config.toml
dataset = "rendered dice on a table"
color_jitter = 0.2
num_classes = 7
activation = "gelu"
pixel_unshuffle = 2
blocks_per_level = 2
residual_init = "scaled_by_depth"
beta1 = 0.9
grad_clip = 1.0
steps = 8600
epochs = 30.4
lr_schedule = "cosine"
final_lr_fraction = 0.01
weight_decay = 0.0
Rows from block 4 of a small segmentation model, named by matrix and row number. Rows with one number belong to one channel. Each number is 128 + 24 x the weight over its row's rms, rounded and kept within 0 to 255. All counts start at 0. Numbers have three digits each.
After each channel's rows are labels from the 100 images, of 14848, where the channel reaches its highest value: "peak on" is the class under the peak. Only what is clearly more common there than usual is listed. The data: rendered dice on a table.
# convs0: first 3x3 conv (model.mid.0.convs.0.weight, 288x288x3x3, standardized in use, each kernel summed), inputs 58-115
# convs1: second 3x3 conv (model.mid.0.convs.1.weight, 288x288x3x3, standardized in use, transposed, each kernel summed), outputs 58-115

convs0.274:152206122122091084066090124163102096108085120103129097105115099131115128138138095123114136112125156083146124123118133143137138130121135196117122104171173140164132108120122111
convs1.274:094110148160154166164165116108155165176117159149101100123113128106120119129100112161132082147114116123108125151127096087103114092130110098114111164125101111089092133110146123
peak on: die with six on top

convs0.275:146215129127122158114145121132117102127089113117153089130115102115111151145125108158122137126141134085136147152125139117131159125097141183154085120173196114146127134106116096
convs1.275:166159112103106092103102098162114121086124126133142142115147128154113107135111150108150149141129139167127117132094165164129116170172126124147158143177168181138121112154131134
peak on: die with six on top

convs0.153:106112182161163154157159154139150190168150161145104136119136123139111126118106147151142117159144132172095117161121149127102152140146127137122114183123106110144105113122178138
convs1.153:161140111113126097107107112170111090097147094096121123121150100152107102109154134093103136122096142133168107069108135144123089164123094132159126103116126148139146128125079105
peak on: die with one on top

convs0.257:155204101102099118097122137114125130152100114119137087112141140152127161137132112136104141112130145093132151131121127119129141102111134164124108124159171113122145136093093111
convs1.257:146151108103134092121125089152121122090149142152134143121148136145119103119117137118151148141114131163111092137077131154130105156172098111147156147183162173138113095149143130
peak on: die with two on top; die with one on top

convs0.246:143216109119145130102132117134124102129091124129132073123139123127121157161126120136104134101126145079121163143122127111143150107100137181136077125171186124144110144099114115
convs1.246:163160107106104089108096100157118122085121128124137134122143117151118110134107145111161142144129135162113114129093165162134125167174125122130163139186167179140118115154138133
peak on: die with six on top

convs0.281:156202133121128083089106143149138094115089118110117084129092101117102103144130099128109112109118137096156126118109103117116141098115129173120099110168192139168112144129124105
convs1.281:100115124146154155169155122078145147159131164170115114146142150117144137132108089161132131106128111104080111164129110104133132102126120095087131157138105102107104122102165134
peak on: die with five on top

convs0.189:110119138163140140149134148122137152129192138132111150114114125154120114134091176155121095130156122178113111141122120133097151147151140107104134137113105121146124123107148123
convs1.189:172149102091099091104100096161119125081127130131140134119152139153123111131112146105150161135135146161126108135097181172135111170164127123147157146160155175138130107148139136
peak on: die with one on top

convs0.250:151184126116148093091105138145156077115101105111126090143099106110091105149132086133112105100126142094166124118118116115119123086117134168115097105152200146159115146129113110
convs1.250:094140096131129147169141123097142133152110155182117120135136159112150147132120104153150121131136096108067119162135099097143136123128122103093150151146114113111110126108164122
peak on: die with five on top

convs0.284:158182138117147091105112144134154090112096115112115083145093105109095099151124088123114104102120137096160122124108106110114118083117120158109099105163190146161115156131114107
convs1.284:102133105126136143170147129081136133144125159172126109138132174105158165136120089163142129101150110105077124169142111105149152109125141117086133158136119113123120128111167128
peak on: die with five on top

convs0.225:144119116115137078148139150103153116102129144131130119138112128168140135109144074139110110089126143107118119132114101153148140159114127135123120118124107132167153110108159077
convs1.225:091130151149119164098110140133091104148131089126123159096119130093091112156119173096130119151125087150153137102136117090090124101115124106142108108104132123095099141158074164
peak on: die with five on top; die with four on top

convs0.270:159203105127112082089098128166103077091111116117128093112116097133114121126148090123105118102112152081146122110105118143142144142127123192122127095179177150170131120122131099
convs1.270:096109151156122181150137132104145170187102144146116106121098143103132137146091125163135094143146119114104149166153123079113145093111144115111107156094084103088102144109144136
peak on: die with six on top

convs0.271:142194126135104112094104140134124119165085114095139075124118119129122149150123104130118130131141133089125142151130103115129147095113152193110092117163178111134148134085111116
convs1.271:147140118107143097132132108145129133096136151148109142109133124132121111114101134118147150127109131156098107134073132144121114153170102098143157159186159170142106086147146124
peak on: die with six on top

convs0.108:122099140152139149159123180104145136132178121101109138128109106174128128140110172163121080139176109184112138134130122135116173146158149093093123122109128122143158123123125125
convs1.108:175149105089105084106102102160119123077124133127140132125148131159125113129121140113148159136133151158124112134093170176137117175167131133141155141171163177146133106146137130
peak on: die with one on top

convs0.186:098112152170148136168143177125139159144170134127107138109117108142121131120106163171115077131163116171097141156128115116099160136151145122097118133110102115151131113101153121
convs1.186:173143101086113083110108100162122120077135134130136132124155135157130110119125137109141164131123151153120101130089168174144099171160115128148157136155147169147139104144139126
peak on: die with one on top

convs0.101:114108133138135148140126149111124128128166134123112162130100112167125112146084165133116088128167116181121117123124110140109155160159144108091137131114128137140137127128126132
convs1.101:171153108098104088102101098161118121082123129134141136118151131155120110138117145112147159137132146161129112134095170171133116171168128128146153147172168180141126110150134135
peak on: die with one on top

convs0.226:183187130118139086115118125137149076122132131108136097140128113167106113135126077124095104098099148072152133090099098142127103132105107141087095098151174140139134149122090113
convs1.226:116122133132100146113111128113100145127159115133146161106153156061120145161108150126139151133161112162122145179139161134108166121126165124143118151126133137126109103161138159
peak on: die with six on top; die with five on top

convs0.19:157169093077151183144157127104127114145152107136134140122151158163120176145125148120116148116140123125124151124126121118162118131127155139144123117139138099109160137096103137
convs1.19:168156108094112086103105093160117120082132127131129134118156125153119104132116142109146158136116144161125101114089172164131106170160115126152148141169163172136123110151130132
peak on: die with one on top

convs0.262:156189126123133094093103139153143092109093114113120077128088099109097106147124095133109107106127125097161122122114103112116132100110126160114103104167202144162116135128119113
convs1.262:103129105131130151171145122085147135159115160176124115141123163134148150134113095163149102132148105106080124164144106099147137112129127110096145158138106107105113134102167119
peak on: die with five on top

convs0.88:125118127133112134126109129136124135120190135121130155126107111160134088139092184146133101136150131181118109120127115139116120159166147105102151133128145146114138132128129128
convs1.88:169154109100106090103101097161116121083123129129142138115150130153116109138116148110152162138130145164128112132095171168131116171168127127150152144172168180139124111151132138
peak on: die with one on top

convs0.66:164197090085136189142149155130121128158139116138124122109159111125131163167148140123114157107156143130131129128129117108147135107125138122113131132167170123115132162122103141
convs1.66:170154109096111085101104096163119120082125126123140134122156124157119109135121140109146157141122145161126108116094174168134113171164122130145153136171164175137125116152130130
peak on: die with three on top

convs0.47:133194128114134117130114175138126134137114122118110084110132124103136110154120129139094115119135135104116123110123121091102121088112125134138095114149176118138129157112119124
convs1.47:149143104108105090113102100133130132083109125120140123146163126132129122142116136122158160124144136163094108133107186177146141144166143137106151136178158169138119127163141144
peak on: die with five on top; die with four on top

convs0.239:142175120113131101103123156114175118127104108094114084135126119113141117156131111126094117099137160102139139113129119116133136088115139150118103103153167129151136166114108103
convs1.239:108142117120157115137135099126117121110150131171118151117161147108111112123115142123143140163110108159087091134085100132122105117167094088135135144176150147126091105161123147
peak on: die with five on top

convs0.251:157169118103124083112106147154135098109116108110130083124104100122108103139141091112109105085115154097149118105102110119121123111116130173113125098160174160158127148122116103
convs1.251:087122123152129159152138125102127139162127127159123124119134171067124153161125120166133130142146117125095141174136106104123154077130149121095101138130115120112101128144142151
peak on: die with five on top

convs0.87:130119119134122135142128148125129131117181144120113147118102113160118102127088177141110090131134121194124106112122122133105139150152144093096139119120138133124140133132126138
convs1.87:172155106098107088104101098162117120081122128132142135118154130154118110135118145109149160143130144163127112133093169170132116171168128129152153146173168180141125109149133135
peak on: die with one on top

convs0.207:119112141155136147152130138120147155135184132137107156118118125149109093141091182154126104133141127186117099135116126128092143153153138102111135142114108123137121119113143133
convs1.207:167150103098097093102100094162120125083125129133141135118152134148120110138110148104152160142136143162127111134098184169132112169164128122147155148161157176135127112150137136
peak on: die with one on top; die with four on top

convs0.229:156226107126110144111138146142120110157097124138138076115127127123114179151135111136126157120143151088133151149136145123128155083101147174139096120173200116132124128118118133
convs1.229:164156110104110090103104098160114121085127125133140140115149122153115106134117147109150150147126139166124113132091166164129117168171122126147157142178167180138119110154131138
peak on: die with six on top

convs0.3:135135119088110113095098158122131150135114136098149097102116147117137113142122131125122114109158121126111112123113129120114099103114117153146109106127165101123154132092141121
convs1.3:138143116114121097115119094140121118094128129149119144110152122138108089129110148102157132132109119169108091111085136148117107143167104112143161156176155179127103103161131141
peak on: die with two on top; die with one on top

convs0.196:099110149164147146164137178115144161134180133128103142107112115158125126125100169176118086133159120175103133154119118123094168146146136109106117132119101116140126117104146117
convs1.196:174144101087108087108107096161121122077135135132136134123153137159128110124121140107145163128126149155122102132091172173141102171161117124148156141155148170143137103145139130
peak on: die with one on top

convs0.260:161229099107141138109118110142120102152109096120139082135152123114116161143128122154130140111146145083141139147110121105147153106107136187119107143185193111144116138093118115
convs1.260:160153106101109092109103098156116121087127127133141143118144129146116108131105145108158149141129134165117110133090163160130119169171122120150161141180165179139116109152137132
peak on: die with six on top

convs0.17:120147079083184155151182125106163129141141137127095111142163129116133135168127128129109149127130118130096127150123142116149145089124106115123098130138127080139107152115125127
convs1.17:157174125118093090098093145152114120092094116088121111128144108146132125138136128115136141124122143145113116112111156161139146163156140151103151106187170153148131126160122123
peak on: die with one on top

convs0.267:143188131114132133124116130130147096127112106119134079134145097096140147172131100141118118117164147090129147158123105115132156088108135161116095132169179124120131176103112113
convs1.267:158150110099105088102100103152118125080113126129139136121147125144119111139114145111157151142132134166113113128097169166132123162173130125137159142180166178137118117159133134
peak on: die with five on top; die with six on top

convs0.148:108110145162145139155139154124146159128171138131113155110116126154120101140083170156116096132152123188107107138119124130085144148147136109100128139122106111135120125112145128
convs1.148:170150102093099092104100094163119125082128130132137138118155132154122111131113147104149161136134144161126111133097177170133110170164125120147155145159155175136130109149138137
peak on: die with one on top

convs0.57:137201101099162151149135161122103111162114110120138099115119109141107140142098123110111129145155125126140127124129129111131140090134137122131128132154200114097120143130120126
convs1.57:168158111102109090101101097160115118086124125127138143114149127153114107136116147106147157138123142164130113125095168165128114170168123124150153143174170180137121112155130135
peak on: die with three on top

convs0.0:144197130122120172159128154119120116144122083129146099119093124122104133157107155098139138138204093117124115144108138112120163109148140142138130124152209132118128144124152120
convs1.0:169158110102108089100102097165114119084125127127140140115147127151114106137118147109147156140126142163130112128094169167129114171170126125154154141174168181138123112153130138
peak on: die with three on top

convs0.222:133225099091129139114130137154126106143126115117156092133136110124119161164135114131128137124155138084153136149103114108129153083092126182110111137180201118136133160100131124
convs1.222:164156109100108091103101098158117122086122125129142137119149126155114107137115148108155153148130139167125112131095174165130117167172125125148157141177165178137120115155133136
peak on: die with six on top; die with five on top

convs0.219:139114128113150099152141152095191127111140136132132122148118129150136126104132067133126116108137126109119116135122111152146140140120129119117118116128104126164146119105160088
convs1.219:094138153148128156098116135137081099139141095134113157087122134095085110149122170099117125151114091150152130102121103091087116103119113099152104114113143125103097129163073161
peak on: die with four on top

convs0.175:103100186164154145162169161130153185167140156150105136114134130137115132111114143147141119152150137161090116168119148115103156132142127146126116188113100099149107103115182139
convs1.175:146138115117129098104107119169109085103148096094113121119152080138110095104157129095104127116090129132161104062106130135122091158123090129151126091115123142134140129127083104
peak on: die with one on top

convs0.118:136107126132127141139127133125137140127183131124124152126109121158124095127094190144127102129141123178139108123124116139104125165158144092101152134116129143125132129131134137
convs1.118:170154107101105091101098098161117121084123127127139136116148129156117110137115148109153161150133144163127116133096175168131116171168129126148152145170166179139124112150132136
peak on: die with one on top

convs0.125:136105123134117141131127119132135133118171128128121155128110121159121099145079186138129106135151134193130099115133124141110130169153143113092147139119143146115129120139133133
convs1.125:171156107103107089102102097160115120083124127132142136117147133152118108137115144111149160141129145162128112132093173168131116171167127128148152149173168179140124112150132136
peak on: die with one on top

convs0.10:144204140134125136115131139130109124145117109125159099110133147130133147144128128127111128134144115106111141111134100097109121102111146153141090125160185096101127136126102136
convs1.10:165158114102104076108104097146126125082117136114143121134143123157128120131126136128141148120130154156127122128107177178140135161173137140130155144183165176147127115154142122
peak on: die with two on top

convs0.90:117107158156153151158148161118148156164133153154133139119141119158105164097123135137153110146177114158077147166114143131124190175132133139117123170103096076176114083117178140
convs1.90:136139152120113102091097140165101102109125106071111107110105070126111105114152134107090122115096139129156128062115132128113112150118107141142116075109128143141142131133073107
peak on: die with one on top

convs0.237:141185078079131134100128126108121108140094121112119111126144130117132171150139109123111142112131137108110156139126135107147145115100132167131104124162145093134138145111102107
convs1.237:155159105098123094124115102150123121092137135136118133120150124146121106124103118108147150123110132148102089122076146145133111160160098111134156148185160165139111103142147121
peak on: die with one on top

convs0.215:090114154164143146171144193112142157155171135125099127104113107124120136124113156169107076142162115165086148144121116112096179120151131125110119128115099114153136127102141115
convs1.215:171138101083126083116119103161122115078145134130132134127151134155131106110136130109134162128111153150118092123086156167145090167154102130147155130146141162152143099142131119
peak on: die with one on top

convs0.224:146206084104108146109125131107112101144124130134152100110156129139133180139141111140123149088139123099128142157099125114148146097088127162116098150184190095120130129097113140
convs1.224:163157109096114090107105092156114114084136132134140139121149124154116106132115138106151152122121136161121104125086158157131112173167114120154156140181168176135117110149133129
peak on: die with one on top